Rows from block 2 of a small class-conditioned image diffusion model, named by matrix and row number. Rows with one number belong to one neuron. Each number is 128 + 32 x the weight over its row's rms, rounded and kept within 0 to 255. All counts start at 0. After the name is the row's rms in percent of the matrix's.
After each neuron's rows are labels from the 100 images, of 14848 (inputs lightly noised), where the neuron reaches its highest value: "strongest on" is what is common among them. Only what is clearly more common there than usual is listed. The data: gratings and oriented noise at many angles and scales. In brackets: how many of the 100.
# fc1: MLP up (model.blocks.2.mlp.fc1.weight, 384x192), inputs 0-95
# fc2: MLP down (model.blocks.2.mlp.fc2.weight, 192x384, transposed), outputs 0-95

fc1.33 096 [104 185 133 155 108 171  82  82 121 166  57 158 138 178 108 117  65 119 163 113 151 102 163 134 101 175 164 120 121  99 114 107 142 136 113 116 142  82 140 122 115  77 121 148 146 128  90 132 176  69 148 127 127 110 163 162 128 118 118  93 154 164 137 187 108 116 129  79 137 131 124 144 139 162 122 124 133 163 127 155 135 153 142 148 168 175  64 117 134 187  65 120  99 138 126 136]
fc2.33 096 [ 89 149  97 123 126 105 152  96 150 133 140 156 121 114 159 128 156 147 119 129 166 181  84 144 117 137  66  71 112 174 165  78 136 143 130 170  93 102  73 169 132 126 124 173 129 117  52 122 115 146  59 159  66 135  71  62 155 120 104 128 126 109 110 123 162 131  86 106 120  82 132 116  61 120  62  91 137 132  90 173 126 110 158 152 135 152 133 129 143 136  79 143 153 125 107 126]
strongest on: filtered noise (95); fine (42)

fc1.327 083 [140 116 130 112 121 135 114 130 155 144 127 116 145 107 150 128 165 143 167  80 121 179  24 155 124 155  80 134  94 160 128 113  73  53 127 101 113 129 133 110 117 132  95 211 110 135 161  53 135  97 104 128 151 209 136 108 144  92 180 139  96 146 127 126 112  90 141 126 131 162 118 120 119 141 183 140 163 133  57 129  30 177 127 108 126  70 116 118 131  81 125 149  81 106 118 164]
fc2.327 110 [132 130 127 142  53 182 116 101  88 141 101 188 112 189 157  94  99 153  97 121 163 116 195 133 101 141 132 107 128 133 167 157 126 221  98 145 113 130 122 131  45 124 112 146 131  61 147  92  70 140 181 119 150 112 112 148 158 151 115 129 141  91 127 135 119 164 199 116 148 127 146 101 124 158 114 140 150 141 111 116 125 131  95 161  77 107  64  89  96 204 154 104  68 101 148 145]
strongest on: coloured (99); dashes (83)

fc1.268 091 [ 90 132 127  89 165  75 124 214 163  82 171  96 124 171 127 169 117 113 136  69  69 139 129 146 184 133 171 145  30 125 137 104 137  55 117 121 130 165 153 140 118 150 143 137 109 119 126 147 139 115  85 126 102 155 158  96 161 137 176  87 152 152 211 117  92 119  78 139 147 188  89 137 144 179 141 122 116 137 185 149 157  58  98 115 107 120 148 127  76 105 125 157 120  80 132  92]
fc2.268 099 [ 83 127 142  99 201 159 143 189 158 189 112 152 139  49 139 158 128 126 130  90  66 183 152  98 210 115 111 188 198 145 111 103 139 121 141 149 121 157 102 139  97 190 181 109 138 126 111 115 167 127 148  57 159 103 106 127 126 138  91  92  97 136  62 110 149 105 101 128 122 105  66 114  97 110 106 114 142 184 122 139 128  71  79 102 110  93 123 109  69 131 121 138 119 145 126  77]
strongest on: sawtooth grating (56); very fine (54); stripes at 135 degrees (31)

fc1.248 091 [114 185 112 135 154 129  68 157 140 106 145 157  52 102 158 116 110  99 149 132 209 139 112 155 145 164 132 138  80 147 158 160 124 135 100 110 108  93 147 167 151  96 191 162 224  98 123  98 150 154 132 118 147 164 130 103 151 177 134 109 177 157 131 196  81 130  49 103 129 197 196  70 124 117 117 112  94 154 173  63 122 132  72 132 179 153 173 151 114  95  96 130 144 132 123  90]
fc2.248 085 [ 92 120  96 139 148 142 160 154 111  88 129 102  68 191 168  90 136 111 149  85 189 163 159  74 112 117  68 175 147 130 123  58 136  99 138 191  90 138 147 164 135 149 101 173  79 118 139 120 139 163 149 103 109 106  93 139 130  84 132 126  65 147 149 120  90 159 103 136 146 204 176 130 137 101 142 137  63 165 143 174 149 118 198 132  94  93 165 168 127  99 126 112  67 114 109 111]
strongest on: sine grating (49); filtered noise (48)

fc1.318 090 [143 135 118 112  88 196 104 108 146 163 199 141 154 168 130 106 104 120 158  51 145 134 145 135  91  27 132 167 112 132 142 135 102 174 191 151 173 132 156 164 162 142  67 132 145 179 169  91 143  88 172 153 162 134 123 134  95 170 116  50 159 118 121 111  62  70 187 169 151 132 125 126 163 137  80  70 161 140 117 119  92 157 129 147 121 113 103  85 142 116 167 129 136 162 140 118]
fc2.318 082 [183 130 108 127 127  72 169 100 113 123 136  83 174 119 141 122 120 130 129 113 135  60 184 105 123 143 165 189 152 136 125 185 127 131 105 115 105 145 145 116 126 101 170  84 113 129 116 145  92 125 141  73 104 198 126 119 195 118 180  65 146  63 181  89 118 153 135 184 118  68 139 128 103  95 177 166 201  96 120 159 129 189  87 122 101 182 120 119 144 158 171 154 157 107 123 139]
strongest on: filtered noise (63)

fc1.76 126 [103 133 176 130 119 123 105 156 156  75 138  96 144 136 135 122 160  93 174 140  92 181 184 144 114 130 136 136 146 157 130 161 149 151 124  99 119 113 249 126  90 125 126 114 168  76 127  86 177  66 130 114  98 138 105  69 114 106 176 126 105 131  89 116 130  92 132 147 132 128  90 160 147  94 132 158  98 130 119 150 117 147 165 111 155 182 147 150  81 103 102  87 133 140 132  98]
fc2.76 134 [ 80 137 123 158 110  89 122 129 121 202 106 111 149 138 123 111 195 120  92 159 160 110  98 157 104 141 183 198 123 102 143 124 102 104 168 172 129  98   3 130  90 113  95 144  72  26 117 132  77 103  95 129 166 119 151 161 125 165 161 117 160 144 173 108  83  93 166 116 128 116 123 158 111 173 110 122 116 136 128 128 114 140 116 163 157  55 188 122  31  82  91 185 109 114 124  80]
strongest on: stripes at 0 degrees (41); dashes (40)

fc1.130 084 [184  95 158 141 138 179 144 120  89 147 118 138 176 151 149  94 142 178 118 111 100 136 165 130 128 149 135 151 141 151  70 119 131  97 120 109  73 155 152 157 104  69 156 128 157 119  98  72 115  95 134  91 112 110 161 111  62  99  73 149 131  74 127 150 148 108 131 114 125 153 111 197  89 180 193 115 144 120  71 115 180 107 143 112 149 100 114 110  73 124 147 119  90  51 119 117]
fc2.130 078 [121 173 146 106 111 138 152 100 119 119  99 175 155 109 110  91 135 197 151  95 111 200  55 168 160  82 133 131 154  85 149  99 137  75  74 168 209 139  91 185 137 138 113  73 140 150 155 135 157  95 148  46 114 135 106 123 174 189 156 151 132 177 130 103 132 114 153 140 134 142  90 116 139  92  83 136 119 130 177 143 118 101 185 114 124 138 125 140  94 128 155  70  98 116 170 164]
strongest on: dashes (51); very fine (44); stripes at 90 degrees (28)

fc1.247 081 [133 112 154  59 152 172 110 116  86 140 153 137 145 127  75 107 194 221 132  85 111 155 170 128 119  78 140 149  88 142 175 119 169 155 147 115 175 128 155 189  74 131 146  80 174 133 102 133  96 102 139 109 158  77 140 172 134 156 107  97 174  85 145 140 101 139  91 199  82 161 109 148 135 118 152 108 134 110 160 116  72 195 145 137 108 102 132 135 138  37 112 102 154 108 122 203]
fc2.247 082 [107  77 150 212  92  88 129 128 169 122 138 125  82 136  65  85 175 232 122 124 139 129 114 171  92 115 155 107 117  94  97 138 161 146 123 122 151 112 128 173 103 121 131 106 124 108 158 146 179 108 113 168  88 183 162 129  81 104 117 131 117  75 144 120 138  92 121  39 125 123 121 123  81 141 144 118 143 123 108 145  90 171 175 103 103 180 108 102 129 143 130 106 180 167 112 115]
strongest on: stripes at 0 degrees (66); very fine (49); dashes (42)

fc1.339 093 [154 144 178 165 140 154 110  74 130 126  58 150 113  89 121 137 132 107 101 118  76 137 107 145 130 101  75 154 114 126 123 144  96 157  70 133  71 139 131 152 113 135 199 162 108 148 147  96 162 123 162  96 109  41 207 122 142  93 153  94 103  83 128 103 107 203  90 143 111  98 128 158  91 118 150 144 164 131 139 119  78 142 108 146 153 164  72 148 143 189 156 158  20 170 199 123]
fc2.339 083 [136 116 118  60 118 133 117 119 110  92 156  95 145 153 139 146 167 148 117 143  72  93 132  89 134  69 120 146 148 131 164 162  39 111 143  87 195 104 110 119 156  85 146 125 149 126 105 105 130 113 158 128 146 158  67 166 129 108 104 116 132 106 132 198 110  49  89 143  98 165 179 133 107 112 109  83 154  81 130 129 157 109  87  62 106  90 149 164 122 133 140 153  56 144 221 148]
strongest on: very fine (72); sine grating (44)

fc1.129 105 [149 194 118 147 130 122  93 126 140 135 130 118  87 149 113 103  82 103 108 177  99 223 176 100 153 104  82 133 107  87 134 162  95  49 150  90 121  82 132 105  96 152 118 133 188 121 150 124  89  60 154 115 112 114 136 179 142 153 121 142 173 134  95 145 108  74 147  71 133 178 149 162 146 137 128  38 118 126 172 132 126 134 132 115 113 121 117 107 153 143  82 194 133 154 103 131]
fc2.129 075 [154 110  32 121 110 144 167 130  81 158 112 158 111 158 142 135 159 137 111 116 109 118 132 116 134 130 143  99 115  84 131 154 106 134 166 138 122 131  81  79 129  93 134 242 151 165 112 109  79 139  97 118 104 156 100  48 148  72 143  99 105 110 113 146 143 113 130 112 123 119 117 130 154 105 161 166 184 125 147 144 157 116 149 122 129 181 136 144 150 148 172 151 126 124 127 125]
strongest on: coloured (100); square grating (37); stripes at 60 degrees (28)

fc1.29 093 [ 69 146 156 114  92  88  55 100 118  92 121 134 145 171 104 114 127 131 158  60 133 122  58 147 168 132 154 158 189 182 146 162 187  74 121 133 103  85 123 134 177 144 117 100 144 117 117 124 130 186 111 108 113  48  83 155 144 121 116  63  66 131 163 146 119 144  80 100 177 171  97  73 105 139 158 100 153 143  74 110 117 141 117 109 130 153  57  54 178 139 178 111  81 122 109 138]
fc2.29 089 [ 96 132 182 124 108 131 195 123 113 124 167 181 158  69 119 108 150 138 133 116 145 134 175  90 154 102 124 126  78  80 168 161 130 161 158 131  77  94  81 105 123 148 163 108 117 107 105  89 132 193 132 137 121 229  54 128 146 103  67  60 156 122 121  73 135 118 111 166 112 137  78  90 125 120 124 145 143 124 153 123 112 166 126 120 124 107 114 156 121 100 180  76 166 132 148 168]
strongest on: very fine (91); square grating (65); stripes at 150 degrees (35)

fc1.171 098 [118 131 141 138  76 141 161 126 126  83 102  64 109 192 125  88 160 119 106 164 109  93 139 191 135 114 109  97  98 162 136 112 149 157 125 167  76  83 127 139 142  90 181 112 111 127 105 141 147 105 131 114 185  62 148 131 111 109  79 131  97 115 100 111 143 161 139 112 145  76  94 116 166  92  76 168 204 101  93 170 146 125 144 125 163 138 145 131  68 168 194  80 138 138 122 119]
fc2.171 099 [115 133 123  85 123 113  82 101 163 162 142 154 101  97 121 137 153 154 115 155 145 128 125  91 159 142  87  91 115 113 101 146 194 124 124 130 119 123 148 157 148 134 163 138 110 176 103  65 110  94 167 145  36 173 150 128 183 125 110 139 133 152 195 171 116 186 122 110 110  98 105  96  76 141 170  66 135  79 103  84 128 133 119 112 136 107 138  89  88 160 151  99 135  87  37 141]
strongest on: very fine (74); noisy (63); sine grating (55); angle: stripes at 165 degrees (30)

fc1.195 087 [152 159 141 147 108  98 156 152 113 118 158 149 148 160 186 124 174  87 188  85 128 164  86 148 196  93  75 169 143 155 156 179 134 141 184 126 107  86 157 136 137 128 110 131  92 115 117 138 137 151 106 108 183 100 153 165 152 163 102 131 133 146  95  99  70 116 129  64 160 120  92 156 122  92 130 158  94 162 127 142 120 135 118 146 181  39 121 130  68 174 153 153 121 188 168 110]
fc2.195 088 [144 100 128 108 131 166 125 119 188 156  94 146 116 154 173  93 147 144  95  76 131  96 155  78 178 128  93 178  66 110 148 137  65  94  82 119 150 116 140 112 135 163 128 138 184  89 108 190 178 101 103 135  81 165 111 100 161 148 146 130 107  96 161 141 148  78 128 117 134 129 111 110 160 130 109  74  94  85  96 132 141 124 125 117 162 229 118 112 122 184  86 165 131 121 119 153]
strongest on: dashes (56); very fine (43); stripes at 0 degrees (28)

fc1.16 149 [119  83 117 136 116 104  82 161 110 157 119 108 128 184  69 133 215 139 165  93 130 161 118 167 153 114 104 132 139  52 145 165  83  86 142 177 117 162 183 127 166 135 110  95 168 140 132 156 119  88 223 116 128 166  93 157 154  66 126 151 207  93  93 138 125 168 162 123 123 135 144 131 124 102 158 135 114 116 139  74 109  94 140 128 109 139 101 122 119 129 117 136 117 155 141 167]
fc2.16 158 [147 131  93 128 125 117 142 159 153 134 147 136 105  61  64 148 142 132  56 128 140 101 135 125 151 147  87 138 167 245 130 201 107 112 117  52 124 166  93 121  82 145 135 122 105  88 140 111 208  83 164 119 117 101 115 102 130 243  91 112  48  87 183  90 159 104 122  95 144 147 161 179 134 175 135 159  98 139 144 143 118 136 133 132 131 105 132  88 104 125 135 147 139 131 139 112]
strongest on: dashes (68)

fc1.260 077 [106 130 150 116 114 160  96  80 255 138  83 124 195 134  90  14 127 219 158 133  95 146  94 121 171 152 167 135 115 143 120 117  75  93  74 137 171 140 135 146 145 136 180 121 121  93 117 128 143  94 134 168 139 123 124 109 113  99 137 117 144 185 110  93 130 114 104  47  89 110 133 110 160 102 124 132 120 125 112 157 138 115  91 232 157  85  98  90 105 136 146 124 166 157 138  71]
fc2.260 071 [ 95 149 188 118 136 152 148 134 131 104 201 113 159  99 104  71 121 193  86 100  83 130 131 163 167 100 130 132 115 126 186 137  38 176 157 112  67 144 147 161 163 136 163 109 132 108 118 102 116  95 128 230 112  98 140 165 131 140 143 132 142 181  88 189 131  99  92 144 105 126 175  86 125 147 158  96 102  87 116  77 166 163  97 182 129 176  74 117 100 125 117 143 165 136 114 103]
strongest on: coloured (99); dashes (49); stripes at 45 degrees (42); angle: stripes at 60 degrees (25)

fc1.312 103 [ 98 133 133 160 104 188 119 131 171 166 148 180 205 195 118 141 134 128 160 137  84  80 165 162 122 145 118 117 157 177  83 136 139 177 153 157 170 144 165 106 143 100  71 117 133 119 103 146 106 116 162 185 159  86 144 103 100  57 104 122 145 172  57 120 171 100 195 134 160 123 152 146 109  94  92  89  97 132 116 133 151 118 132 160 177 183 116 155 117 110 142 123 170 161  88 138]
fc2.312 095 [125 166 124 138 103  90 151 149 101 121 116 115 216 102  81 151 129 169 136  67 113 107 126  61 143 156  99  86 147  75 135 130 191 156  84 132 142 133 134 130 133 147 130 191 137 115  75 142 109 157  98 144 129 128 114 167 134 156 115 120 120 123 183 178 100 142 157 128 102  96 145 130 144 160 223 131 171 101  96 101 154 182 105  71 152 101  27 110 123 176 136 105  88  66 109 150]
strongest on: filtered noise (95)

fc1.324 072 [123 186 123  69 149  85 119 167 151 127 126 152 111 158  65 174 105 191 133 141 105  88 204 142  58  68 166 128 115 113 152 171 142 153 123  80  99 109  92 136 115 116 199  30 137 154 143 177 164 137 162 158 157  97 112 132 129  85 142 109  99 142 138 129  75 121 179 102 109 101  99 166  95  97 120  90  99 162 118 101 136  78  86  73 142 119 162 112 169 160 156 123 144  79  93 111]
fc2.324 084 [121  99 136 217 168 161 134 162 129 120 134 122 129 109  94 140 137 187 114 129 106  71 126 165 107  77 145 136 133 149 115 174 180 142 124 153 148 116 151 164 114 163 105  25 124 148 154 165  97 141 149 142 102 132 103 117 133 142  97 101 117  92 115  70  84 150 155 170  97 147 145 127 126 110 111 146 130 207 157  96 160 133 155 128  99 149 122 186 191 100 154 105  94  84 112  97]
strongest on: noisy (92); low contrast (84); very fine (66)

fc1.239 076 [184 148 123 101  88  91 106 117 142  78 101 146 117  87  97 212 113 224 104 157 109  82  93 109 105 125 154 172 118 138 121 103 108 147 167 170 138 102 125 158 134 103 100  68 112 122 162 105 147 128 153 177 128  79 137 116  58  96 109 115  83 188  99 107 126  99 131  96  75 150  76 143 168  87 134 151 129 126  55  88 143  83 128  83 213 147 153 162 184 129 181 149 199  96 180 138]
fc2.239 080 [133 124 143 154  68 177 165 152 190 141  86  88 115 199 145 189 117 206 154 161 149 117 150 233 100 177 119 177 132 108 114 112 142  99  51  99  93 113 120 138 149 200 103  43 109  86 148 103 143  82 131 114 136 136 122 165 138 129 126  79 188 150 152 123 121 151 133 120  99 121 166 101  71 140 112  89 126 135 153 144  81  43  92 123  73 130 126 115 143 134 175 100 133 132 183 101]
strongest on: noisy (62); dashes (60); very fine (53); angle: stripes at 0 degrees (27)

fc1.336 090 [106 110 158 115 134 101 132 105 185 166  64 143 151 106 145 104 144 146 161 112 161 126  87 145 101 166  95 176 140 165 140 112  85 159 149 108 164 101 161 111 153 132 100 118 114 155 110 140 135 134 179 179 121 114 113 158 110 119 108  66 119 168 172 149 131  67 137  85 141  96  98 117 102 120 138 101 120 166 118 133 140 103 134 106 104 104 151 144 112 152  88 185  90 164  74  72]
fc2.336 091 [143 201 118 145 137 174 112 121  76 100 159  89 141 118 125 172 156 110  76  97 133 150 168  93 139 152 109 147  70 140 111 115  78 155  93 122 129 110 118 116 168 119 217  94 135 159 114 135 141 125 141  76 114 177  80 126 135 176 109 112 111 133 114 107 130 140 107 109 127 136  78 101 167 179  83 142 134 143 123 111 116  66 179 143  65 131 144 129 114 142  79 113 137 114 130 135]
strongest on: dashes (51); square grating (45); stripes at 0 degrees (32)

fc1.305 085 [ 83 182 122 113 171  98 166 207  59 152 117 146 155  90  88 147 135 117 187 155 106 118 109 130 101 177 167 131  53 166 125 171 140 161 121 112 137 118  97 113  74 107 105 170 150 151 137 108 116 143  99  71 138 155  82 163 112 121 106 113 134 109 142 145 108  73 119 109 132 107 183  99 149 120  80 165 136 147 151 139 101 161 185  98 145 161 120 172 159 140  99 125 127 125 129  99]
fc2.305 091 [ 98 113 100 123 129 109 152  96  58  76 147 154 127 155 104 128 120 116 101 148 122 208 118 110 110 153 109  87 201 161 136 154 204 162 128 124 163 104 131 146 173  53 124 167  85 123 116 145  80 150 104 143 138 138 157 131 134 115 150 153 185  93 132 146 151 152 108  98 128 121 112  78 145 129  87 103 140 110 125 157 106 143 155 112 168  98 109 154 145 205 180 144 128  99 123 182]
strongest on: filtered noise (72)

fc1.82 087 [112 148 100 121  98  70 145 150 150 109 133 128 161 160 136 122 141 108 120 128  97 132  88 143 117  59 174  94 134 124 179 112 101 135 133 178 132 100 110 175 140 129 142 158 138 119  87  98 124 134 140 169 107  92  97 146 111 130  61 172  96 145 133  95 160 115 157  87  83  96 126  95 169 120 124 182 136 139 124 170 150 107 173 148 153 184  89 130 181 181 158 123 158 145 101 125]
fc2.82 106 [ 95 118 119  89 136 136 135 138 129 135 134 101 139 150 127 211 127 150 165 133 131 105 152 129  82 170 175  95 118 123 111 109 117 104 108 101 111  85 134 140  96 103  63 176 128 101  85 156 119 127 134  69 151 130 158 140 136 130 113 148 136  95 114 136 130 172 128 179 209 107 123 103  96 106 128  83 112  93 124  95 142 102  94 169 126 168 118 146 120 113 111 130  74 161 125 121]
strongest on: noisy (100); coloured (75); low contrast (71)

fc1.160 113 [109 148 105 143 127 133 101 116 132 136 113  86  66 129 169 169 157 181  90  99 177 143  80 112 104 149 153 135 174 162 135 117 132  88 142 107 172 148 127 126 116 123 144 163 110 147 146 211 156 120 155 110 114 181 116 117  81 130  91 122 140 145 104 143 145 107  76 113 186 109  83 111 152 163 136 149  47 126 174 129 121  88 170 174 179 138 159 139 145 209 173 132  92 114 137 137]
fc2.160 122 [163 139 134 107 145 110 195 152 125 165 140  97 121 143 107 117   7  90 100 132 146 136 153  96 171  94 149 139 176 134 119  68 152  87 146 115 141 120 103 120 109 113 190 121 169 145 137 181 110 136  90 103 157 177 124 140 156 137 109 128 133  99 146  83 137 111 148 110 142  80 178 208  49  86 187 135 116 135 163 124 129 190 183 128 127 182  90  80 133  99 109 134  91 126 113 178]
strongest on: coloured (100); dashes (74)

fc1.211 105 [143 207 147 121 125 219  99 112 114 114 215 144  72 125 114 126 145 145  73  95 125  82 160  81 112 143 117 178 151 126 142 119 124  96 110 139 153 161 180 116 145 166 173 147 127 128  89 183 122 173 179  90 100 132 138 116 129 141 127 133 157 152 132 125 103 161  80 149  73 144 151 203 113 114 102 150 134 136 112 143 130 107  88  92 115 123 152  88 127  71 118 120 174 136 153 199]
fc2.211 105 [156  69 123 142 157  63  92  96 156  87 110 123 193  99 120 102 127 143 206 106 142  94 233 148 135  89 113 117 119 173  86 123 109 163 147 127 100 136 120 129  73 127  94 117 153 117 112 159 107 111 187 144 151 106 115 162 153 185 140 120 139  84 123  75 145 163 142 182 107  87 147  77  92  72 179 173 115 172  93 131  97 130 140  99 152 147  77 158 131 107 110 168  95 109 108 188]
strongest on: stripes at 0 degrees (73); sawtooth grating (44); very fine (42)

fc1.273 073 [110 154 183 194 116 143 105 105  61  99 138 134 169 141 112  84 126 132 140  93  81  80 129  94 149 194 140 131 123 169 149 155 139 115  95 124 167 146 115 132 122 114 153 110 122  89  90 151 117 130 144 114 133 149 141  96 165 105 161 116 112 172 136 135 123 139 138 158  72 178 154 159  79 158 122 167 109 140 106 119 177 124 122  77 140 135  76  86 133 165 142 122  64 128 133 122]
fc2.273 076 [ 90  84 167  63  76  99 166  92 150 135 141  97 156 101 138  75 144 193 119  88  80  90 129 152 153 110 118 141 129 121 174 148 148 145  93 124  62 149 168 123 105 145 144 117 147 101  95 157 152 128 140 169 107 116 148 148  89 147 168 107 171 166  89 106 123  90 138 135 128 129 165 139 113 108 114 107  68 128 148 134 115 111 142  96  96  97 119 169  95 113  79 125 161 181 120  63]
strongest on: coloured (81); very fine (57); dashes (44); angle: stripes at 120 degrees (25)

fc1.135 164 [ 75 148 177 130 103  94  95 150 129 139 161  92 119 165 112 119  71  95 117 115  57 164 184  92 142 182  92  91 132 140 155 179 156 122 127 120  86 163 122 162 161  64 120 110 136 204 162 123 140  69 170 136 165 171 122 110 118 190 150 138 133 132 153 140 163 150 120 201 139 152 134 151 144 135 116 160  70  93 127 147 125 122 102 166 121  99 187  83 174 131 148 121 146 119 161  95]
fc2.135 151 [ 88  57 137 124 118 172 125 127 106 131 132 138 196  92 106 119 111 157 160 116 126 110 130 176 148  10  62  98 115 155 105 142 101 146 125 113  77 188 168 158 148 209 140 128 167 187 136 139 124  99 151 113 103 136 133  63  99  82 101 166 107 114 108 145 129 182 117 219 106 149 204 128 146  97 156 118 110 146 114 115 135 128 173 103  88 161 167 187 198 128 108 107 111 108 120 125]
strongest on: stripes at 0 degrees (45); dashes (43)

fc1.345 086 [122 108 139 183 106 135 147 161 188 155 177  93 139 149 139 143 129 116 150 133 137  99 120 126  89 193 168 112 150 107 140 120 125  89 128 100 143 135 137 125 156 158  88 120 132 101 156 203 139 130 141  94 126 147 122 128 206 130  91 124 153 242 121 108 187 204 107  89 141 148 145 133 142 165 173 145 121   0 120 139 155 111  87  55  81 134 107 148 110 158 141 134 146 123 162 147]
fc2.345 090 [130 145 149  98 106 206 126 151  81  69 114  90 149 147 140 106 120 123 118 110 130 173 108 125 114 102 172 105 131 101 125 117 120 109 161 166 153 103 131 129  85 122   0  87 113 116 119 136  90 136 119  74 147 100 114 133  62 155 130  94 121 107  89  89 241 145 170 122  75  99 192 170 131 150  89 139  74   0 143 132 144 110 160  99 134 129 127 132 170  93 161 119 144  85 180 155]
strongest on: coloured (100); dashes (59); scale: very fine (53); stripes at 135 degrees (42)

fc1.51 090 [170 192 105 152 194  69  83 103  81 137 130  97 138 200  70 118 140 159 109 159 158 125 147 122 146 131 204 128 216  66 124  96 115  80 132 119 139 146 154 183 112 151  89 115 130 168 159 134  94 122 176 151 157 125 131 155 103  91 203  97 141 116 108 113  83 163  87 148  87 142  94 178 125  94 120 126 161 114 169 129 210 107 173 105 113 104 187 159 109 155  99  95 128 169 141 129]
fc2.51 107 [ 86  71 105 101  85  86 108 126 130 157 112 115 120 129 156 148 187 111 146 128 140 110 138  92 104 168 142 151 172 127 164 154 191 137 122  99 138  63  98  76 161 125  93  32 138 156 123  69 174 182 110 163 153 110 114 101 158 189  62  95  89 114 157 129 139 115 138  95 102 111 155 169 140 131 119 130 157  52 154 164  95 180  77 129 156 128 146 108  80 122 130 140 156 137 136 119]
strongest on: noisy (89); low contrast (75); very fine (72); windowed patch (53)

fc1.225 090 [136 170 133 154 143 120 151  92  78 128  80  97 151 137 155 157 122 128 187 164  92 171 130 122 141 137 147 129 143 142 128 128 162 136 192 142 147 153 135 128  81 166 167 172 117 151 161  53 114  92 113  98 147  87 109 121 136  52 136 109  83 136  97 141  89 159 145 118 121 191 129 143 174 172 218 156 157 108 137 181 170 146 122 140 140  70 130 142 111 150 165 106 162 157 140 145]
fc2.225 103 [115 113 113 123 173  94 123  39 151  99 124  96 165 171 159 121 112 122  93 116  81 106 119 131 150 138 154 112 139 134 110 155 132  96  71 104 132 135 104 159  99  99  53 168 150 148 121 187 132 113  95  96 130 199 169 143 139 187 185 119 168 150 159  95 160 151 140 141 151  82 100  90  80 105  90 140 159 119 113  57 181 151  98 114 113 185 119  85 116 124 148 123 150 120  95 111]
strongest on: sine grating (64)

fc1.60 148 [162 156 167 113 145 141 184 160 130 118 127  86  49 150 152 147 142 118 114 117 123 102 163 151  88 121 109  98 112 131 194 145  79 104 166  85 150 156 162 160 127 117 129 128 108 116 112 152 135 147 141 151 150 168  82 144 104 158 111 147 149 168 198 141 123 115 101 149 103 218 120  93 177 116 122 173 131 128 113  64 127 189 116 128 122 160  97 113 153 114  92 120 126 130 113 169]
fc2.60 171 [ 75  92 203 100  99 155  94 144 144 204  98 164  39 152  99 117 139 156 195 119 119 136  85 157 117 181 165  92 121 140 176 119 120 136  97 145 106 161 137 169 134 111 143 129 129 139 165 135  92 169 130 112  83 117 188  96 107 145 150 138 137 161  59 164 131 135 114 103 151 176 154 126 118 177 113  72 112 133 126 158 139 180 146  99  76  99  93  91 149 148 132  69 135 141 124 173]
strongest on: noisy (93); dashes (76)

fc1.26 098 [159 107 158 144 136 140 130 136 116  87 147 109  94 149 121 118 116  93 117 119 135 142  92 117 138 130 107 155 132 164 145 144 180  99 162 128 135 138 127 130 132 210  93 131 112 146 116 112  72 150 118 112 112  75 119 106 112  86  97 183  77 110  69 100 168 119 166 103 119 104 121 131 113  99 116 243 149 118 138 121 113 129 127 125 111 180  90 100 149 202 122 191 128 121 104 127]
fc2.26 093 [177 132 191 119 118 145  96  78 167 152  67 129 105 128 173 104 125 111 160 125 125 151 160  73 160 134 154 145 144 129 123 121 190 108 115  99 159 105 127  64 166  84 109 175 164 100 102 117 130 112 121 166  84 179 124 153 130 164 100 163 204 108 165 151 122  92 179 110 139 111 106 116 160 110 132  38 134 105 145  96 130 131 131 178 131  87  75 131 157 186  96 173 153 170 137 154]
strongest on: very fine (89); sine grating (63)

fc1.155 068 [ 86 116  93 140 128 139  51 134 124 150 149  86  74 129 129 184 225 131 168 138  93 108 165  96 110 135 112 137 102 138  75 135 133 125 166 152 135 142 148 131 111 136 141  26 152 103 137 192 168 111 127 124  90  91  99 149 101 144 162 154  90 156 129 130 167 105 167 117 140 135  97 146  91 195 102 162 109 176 139 150 112 102  92 125 107 116 178  35 157 154 138 123 122 139 143 135]
fc2.155 081 [ 84  84 132 132 161 117 188 133 107  99 110 140  77 116 138 141 242 146  84 132 120 150 146 123 152 133 100 115  95 142 114 104 120 116 129 112 117 128 128 176 143 115 177 106 123 123 150 122 100 167 142 167 159 125 147 169 134 120 102 122 137 121 176 153 139 153 142 134 122 110 106  89 159  87 121  86 129 120 107 110  99  95 111 165 161 141 150 167 180 170 166 144  85  66 132 151]
strongest on: coloured (86); noisy (68); dashes (54); filtered noise (40)

fc1.237 128 [ 93 151 129 135 102 121 150  72 130 118  98 154 109 163 155 126  75 146 133  82 126 146 158 125 151  86 201  89 138 134 123 140 104 111  73 171 133 115 179 141 182 123 119 104  99 110  99 108 103 181 182 103  92 118 148 146 115 131 180 112 150 128 191 160 182 120  82 119 139 202 124 149  62 108 154 158  86 171  60 138 140 118 118 104 136 149  93 160 149 100 171 157  80  97 100 104]
fc2.237 117 [ 82  63 171 120 110 142 121 133 102 130 174 117  97  91 172 146  73 136 121  92 116  84 116 139 185 132 186 111 110 153 135 153 159 142 145  81 140 103  86 148 145 146 148  80 170 140 118 171 142 137 182 127 175 126 126 106 119 103 156  88  84 138  46 109 167 126 118 103 140 185 111 180 178 117  98  31  81 125 156 104 106 146 145 141 148 111 149 134 134 110 149 127 194 131 161  89]
strongest on: filtered noise (53); windowed patch (47); fine (46)

fc1.213 104 [ 86 195 119 133  86 157 126 138 140 125 130 155  61 158 132 103 153 174 103 105 141 133  74 131 116  84 180 185  54 152  66 142 159 165  97 133 114  60 130 117 168 171 104 129  51 199 147 148 132 136 153  93 152 114  98 114 169  68 123  45 143 187 142 172  74 162  70 101 162 138 169 123 101 127 176  92 111 151  88 103 109 117 151  90 163 124 149 147 143  63 118 154 115 125 127 121]
fc2.213 093 [ 73  66 175  85 117 105 101 138 113 154 139 108 129  76 127 124 137 114 180 165 144 135 127  51 143 216 150 123 163 105 149 163 135 111 166 160 141  83 119 143 156 113 172 105 165 129 162 112 159 150 130 125 137 104 183 104 119 101 127  99 143 190 103 150 118 125 141 120  95 197 160 193 133 139 138 133  97  85  74 130 106 152 134 154 162  71 104 104 113  66 133 157 137 124 152 107]
strongest on: filtered noise (88)